config = dict(
    dataset='drawn small creatures on textured ground',
    train_examples=50862,
    crop_scale_min=1,
    horizontal_flip=True,
    parallel_block=False,
    drop_path=0.1,
    loss='cross_entropy',
    batch_size=64,
    lr_schedule='linear',
    warmup_steps=720,
    adamw_weight_decay_other_params=0,
)
Rows from block 2 of a small image classifier, named by matrix and row number. Rows with one number belong to one neuron. Each number is 50 + 12 x the weight over its row's rms, rounded and kept within 0 to 99. All counts start at 0.
Before each neuron's rows are labels from the 100 images, of 14976, where the neuron reaches its largest size: "top examples" is what is common among them. Only what is clearly more common there than usual is listed. The data: drawn small creatures on textured ground.
# gate: MLP gate (model.blocks.2.mlp.gate.weight, 208x80), inputs 0-79
# fc1: MLP up (model.blocks.2.mlp.fc1.weight, 208x80), inputs 0-79
# fc2: MLP down (model.blocks.2.mlp.fc2.weight, 80x208, transposed), outputs 0-79

top examples: brown; plain; turtle
gate.161:44 33 53 58 45 54 66 54 50 44 59 63 42 64 70 37 55 33 38 65 59 61 52 47 45 35 55 37 66 52 16 43 44 32 53 48 51 67 41 54 60 50 52 58 46 61 75 37 44 74 45 43 44 48 49 59 34 64 55 47 49 56 58 33 40 58 62 61 45 48 34 26 36 61 35 60 46 67 82 37
fc1.161:33 29 38 53 51 65 50 41 67 40 57 57 54 42 65 76 66 30 47 58 45 73 40 43 38 44 71 42 59 41 60 35 28 53 69 49 59 55 21 49 47 49 37 48 67 70 62 53 44 50 56 50 48 53 48 58 47 75 59 45 61 46 64 39 37 76 39 41 40 56 47 40 48 44 46 56 36 48 60 29
fc2.161:59 82 43 56 43 27 52 58 76 65 42 48 67 44 52 51 44 53 55 41 47 42 43 46 38 57 42 56 57 65 46 73 68 72 56 47 38 41 50 34 20 57 45 35 59 47 41 47 51 55 66 62 51 41 39 55 52 16 38 56 46 42 48 43 64 36 58 57 42 53 38 65 47 49 43 41 60 56 21 61

top examples: striped
gate.194:52 56 42 41 51 82 27 67 25 34 40 43 45 55 41 39 62 73 52 55 52 48 39 43 48 45 60 34 52 71 54 55 36 65 61 62 46 53 49 53 31 46 63 38 35 37 59 57 59 56 62 61 57 73 37 54 38 35 34 49 63 67 57 51 57 48 43 38 44 63 41 73 45 52 56 44 63 20 54 44
fc1.194:67 66 56 44 48 42 53 37 53 67 33 40 50 21 65 43 38 46 62 52 64 40 73 50 48 48 30 36 35 58 57 47 62 50 44 60 44 52 39 48 77 45 46 51 55 79 41 37 52 58 57 57 44 21 60 31 57 46 22 46 55 60 52 62 67 46 53 73 50 40 59 59 36 39 38 52 51 65 39 51
fc2.194:54 53 53 42 56 60 41 67 58 53 47 36 42 62 34 51 14 66 56 48 55 64 44 43 51 61 68 48 55 56 38 34 57 54 82 65 52 54 50 46 40 59 38 49 58 54 35 65 50 85 71 49 55 30 37 31 41 45 43 29 62 41 64 55 41 27 54 47 29 59 39 38 47 50 54 53 48 56 55 52

top examples: black
gate.188:62 45 36 64 70 31 45 46 54 38 55 50 47 57 60 49 59 62 35 52 64 41 48 32 54 36 60 40 52 49 59 51 60 55 43 33 29 45 25 59 69 40 54 22 36 47 38 52 51 20 49 45 52 57 69 56 64 39 58 58 44 45 80 57 39 40 58 53 75 37 56 50 38 61 55 62 47 65 65 60
fc1.188:48 57 57 62 55 35 29 55 58 63 44 49 57 42 57 40 40 69 41 72 45 24 57 59 53 46 40 29 59 37 41 47 59 53 39 45 44 30 74 63 41 44 38 49 53 58 45 29 40 46 41 44 41 51 62 63 43 49 27 31 74 56 58 24 39 53 58 44 55 26 54 54 54 38 46 65 56 38 25 60
fc2.188:51 80 67 70 36 46 45 30 61 61 58 51 46 53 42 37 55 50 40 49 43 12 28 45 63 53 65 40 56 40 64 50 57 52 37 50 51 63 57 54 45 47 35 58 58 59 76 47 70 59 30 44 51 34 32 66 41 54 57 62 65 39 51 48 44 39 73 45 41 46 57 43 63 58 43 55 30 43 52 43

top examples: brown; fish; blue
gate.179:75 66 33 56 58 33 33 59 32 46 32 69 39 57 59 46 44 52 36 40 30 38 40 60 51 42 23 49 36 46 53 42 71 45 64 74 49 52 34 36 37 43 67 59 66 70 44 61 67 55 64 52 43 54 46 66 63 49 48 36 62 44 37 45 57 50 28 53 48 53 53 41 53 44 50 46 74 64 47 52
fc1.179:52 54 56 49 32 70 59 44 57 50 52 40 65 54 70 32 64 52 56 66 49 46 57 43 77 52 79 56 50 24 62 56 29 52 59 41 48 40 67 44 47 58 62 66 18 41 27 34 49 41 61 43 59 51 64 51 55 54 57 70 53 43 41 32 34 54 48 63 40 46 56 58 59 56 68 48 38 33 50 45
fc2.179:63 30 74 53 52 72 39 57 45 67 57 42 43 20 58 49 30 39 39 56 63 23 56 40 53 44 77 50 53 57 44 35 50 57 64 50 69 33 56 61 70 52 56 53 27 51 69 22 57 56 58 51 56 52 47 54 52 52 35 58 56 37 73 39 41 53 44 50 42 61 44 50 48 37 43 38 41 43 58 57

top examples: black; plain
gate.52:38 51 77 59 42 60 47 50 48 44 43 55 54 66 28 54 39 38 64 51 63 55 61 63 33 32 51 60 44 39 58 47 35 66 42 40 51 36 52 48 38 62 40 36 26 44 30 43 41 57 53 37 57 57 61 35 71 45 66 62 32 65 66 40 65 40 70 52 69 57 64 50 53 65 60 37 42 47 45 76
fc1.52:44 38 22 44 56 38 50 56 68 66 52 35 40 34 73 71 52 54 53 61 32 49 52 46 46 36 61 36 45 45 36 44 82 41 62 38 54 63 46 29 61 33 50 55 61 31 72 47 50 36 30 67 54 36 58 49 43 59 55 36 51 44 49 71 33 61 51 39 44 47 37 43 55 48 44 55 55 66 52 35
fc2.52:42 36 39 66 40 46 47 30 48 41 78 56 30 54 35 49 38 63 50 33 44 60 35 58 47 32 58 47 60 33 73 54 47 51 37 75 38 57 39 65 55 55 49 69 72 49 45 64 57 30 42 55 38 40 65 33 49 63 71 40 55 42 47 40 55 70 55 39 49 45 60 64 52 63 38 61 41 54 67 57

top examples: brown; scaly
gate.97:64 58 60 72 42 43 57 47 23 47 37 56 43 44 71 54 48 49 40 56 60 78 31 59 50 48 48 61 44 44 33 37 62 55 53 47 37 71 17 64 59 28 51 47 57 63 40 42 49 63 51 47 21 55 64 57 53 43 51 48 52 53 44 34 53 41 33 40 28 49 39 45 51 65 42 48 53 71 67 53
fc1.97:60 61 54 63 35 53 33 43 55 70 55 35 47 48 39 41 50 50 65 29 41 28 58 59 89 65 35 41 59 38 44 53 54 59 55 44 49 56 74 41 54 53 45 64 21 57 38 43 61 59 54 47 51 38 56 47 47 44 60 59 47 48 45 30 35 41 53 45 64 44 20 58 29 37 57 68 54 41 36 55
fc2.97:58 60 51 47 56 58 09 64 64 56 46 75 61 37 62 36 35 68 67 50 47 47 47 53 51 63 57 38 55 45 56 46 62 64 51 45 60 26 72 34 48 38 70 48 45 54 58 40 58 70 53 44 65 53 22 51 62 45 50 46 56 43 66 57 39 40 45 64 47 36 42 35 51 38 42 67 44 56 30 52

top examples: black; marbled
gate.114:44 43 41 61 48 70 41 76 46 56 47 64 38 43 52 53 46 41 49 53 47 19 72 50 41 50 42 71 49 67 65 46 31 51 54 50 53 51 36 55 62 66 70 36 32 49 60 57 50 67 58 36 51 40 43 59 51 64 22 51 52 54 45 53 28 67 63 50 20 53 38 41 45 39 53 47 65 27 62 53
fc1.114:42 52 79 46 52 46 54 54 82 46 42 70 33 55 43 51 29 56 45 59 64 51 56 57 48 45 36 62 58 57 37 34 44 70 46 55 45 41 24 58 59 70 63 40 35 52 58 57 32 41 44 41 35 35 23 48 71 57 45 50 44 39 48 47 58 45 63 49 57 36 63 66 69 57 53 41 32 39 70 46
fc2.114:32 75 42 66 45 46 39 28 63 53 65 64 67 53 54 38 68 48 62 51 60 49 39 48 57 40 45 46 60 58 29 50 45 62 37 49 55 50 35 44 72 56 56 65 58 32 55 30 45 56 59 41 36 21 49 54 42 71 66 43 68 45 47 54 29 52 65 33 42 52 66 44 63 50 33 61 53 33 57 44

top examples: black; marbled
gate.91:67 52 51 56 60 48 47 55 43 69 57 50 50 44 51 52 71 72 48 64 65 51 47 52 51 40 57 45 79 67 54 53 53 39 17 66 43 33 56 55 52 49 53 39 58 51 33 62 42 39 47 23 37 67 23 35 48 75 40 45 34 41 41 63 58 40 49 60 31 50 56 49 43 31 59 70 52 44 39 51
fc1.91:48 37 43 51 43 44 58 71 31 35 63 68 49 53 50 49 52 69 26 35 43 49 67 44 38 64 35 69 55 41 54 63 41 73 41 67 49 50 55 56 38 61 67 34 37 61 53 59 42 58 67 41 41 41 40 56 61 45 19 20 67 37 52 58 51 55 41 53 32 64 62 58 51 35 52 57 37 44 53 55
fc2.91:54 56 57 28 56 43 66 62 55 56 44 42 40 34 64 55 52 50 44 60 41 65 49 33 32 49 40 53 50 39 53 49 69 37 27 31 58 52 73 43 34 42 38 31 63 80 45 47 41 58 61 70 44 43 51 28 64 30 58 56 56 57 57 66 48 56 69 65 39 61 49 43 43 49 52 53 75 54 32 38

top examples: black
gate.195:44 37 54 56 45 40 61 70 45 69 51 49 46 46 47 49 56 52 52 83 39 59 65 55 38 39 57 50 41 80 42 59 57 30 48 67 49 45 66 58 34 34 38 61 61 47 71 28 46 37 49 42 59 66 46 28 52 59 36 41 54 59 55 54 40 26 59 66 59 43 50 57 62 44 22 61 44 42 40 38
fc1.195:37 41 45 72 69 46 50 51 40 65 47 50 47 44 57 48 55 45 49 40 43 56 46 52 54 50 44 44 48 75 33 70 47 51 29 48 39 49 70 35 31 45 54 70 44 41 59 66 75 48 65 36 48 56 61 31 31 50 65 40 70 62 36 61 62 44 51 47 63 61 46 38 57 25 16 44 51 40 53 55
fc2.195:46 46 47 57 61 66 53 22 44 46 23 55 28 49 45 43 42 44 58 54 67 42 42 60 62 74 33 48 56 26 40 34 35 32 27 46 48 27 58 23 53 46 61 60 37 26 49 66 44 63 62 64 62 37 67 66 63 65 49 49 51 46 46 54 56 49 47 56 48 46 47 48 43 50 62 34 58 53 56 57

top examples: black
gate.137:33 59 67 51 29 46 55 67 44 70 52 60 52 57 62 30 34 58 39 57 55 56 37 40 81 40 52 31 32 55 48 47 52 32 44 26 52 73 42 60 53 43 50 51 33 46 47 40 60 56 52 56 47 81 57 60 31 35 46 64 51 60 43 37 56 40 32 36 49 69 37 46 42 49 31 50 42 43 56 46
fc1.137:54 72 39 52 63 34 31 34 45 64 63 48 20 73 45 52 53 69 52 72 47 63 47 51 51 49 33 33 35 61 37 46 52 57 34 59 60 57 39 64 50 43 41 42 34 43 53 47 52 45 49 30 42 72 56 39 52 39 45 35 38 60 46 56 61 43 41 45 69 75 35 60 40 40 56 47 32 64 48 34
fc2.137:44 32 64 40 46 41 53 41 48 52 40 50 58 62 46 57 45 44 58 61 69 44 67 45 68 75 35 52 44 60 62 63 33 54 42 54 53 63 45 44 56 36 40 43 74 59 49 36 45 52 61 63 38 51 32 58 41 45 52 30 38 52 61 44 34 44 22 70 39 53 36 58 62 41 27 56 29 32 55 22

top examples: black; plain
gate.68:51 45 69 26 49 65 50 49 38 60 55 49 25 54 35 72 66 61 57 53 53 47 60 68 41 35 27 71 19 39 50 42 45 51 38 54 58 50 35 52 42 60 55 65 53 43 51 50 46 27 45 65 46 44 49 31 54 67 51 40 52 43 54 53 56 59 85 26 60 69 59 45 43 45 50 45 49 37 52 54
fc1.68:47 49 60 32 55 74 75 65 51 49 39 51 28 61 45 36 63 75 38 55 63 60 37 55 55 47 33 30 33 18 36 53 57 49 26 55 66 50 44 38 49 63 67 55 47 53 56 39 60 58 44 47 35 44 49 36 64 56 47 40 59 57 39 58 63 29 66 46 49 49 73 45 50 37 49 40 61 48 55 60
fc2.68:48 54 51 38 47 36 43 67 36 74 50 36 60 39 41 47 35 61 38 64 58 28 63 74 39 54 50 39 72 66 52 19 61 76 34 42 36 42 54 47 33 53 53 40 52 41 48 38 42 74 62 62 42 67 41 53 52 45 25 45 38 62 53 43 54 50 58 52 55 54 52 67 63 62 56 34 59 50 53 49

top examples: striped
gate.103:41 47 55 73 46 47 46 48 31 43 42 58 66 54 52 43 42 55 57 39 58 52 47 51 53 38 42 31 43 51 59 56 36 69 48 53 68 42 36 46 45 41 46 69 66 63 67 59 56 61 51 48 67 51 39 44 35 39 37 54 46 52 75 48 67 50 66 63 69 59 41 86 36 31 47 27 30 43 34 34
fc1.103:62 47 54 56 75 42 73 47 40 76 38 44 55 35 39 49 46 66 37 59 37 52 47 48 36 65 50 43 41 61 74 38 59 55 54 43 30 61 55 58 62 44 53 21 47 58 41 40 55 74 46 68 40 31 44 39 56 48 43 45 71 48 45 56 64 38 45 48 36 40 45 44 41 47 41 68 74 60 59 27
fc2.103:54 68 51 57 47 63 47 61 69 48 21 42 38 46 48 38 52 43 25 65 29 50 72 50 52 41 57 47 48 61 47 61 49 41 64 63 36 52 41 67 40 68 65 66 58 63 58 47 31 49 49 47 20 49 48 29 65 39 50 46 58 52 51 62 49 61 44 61 49 31 36 40 66 65 55 26 32 60 56 50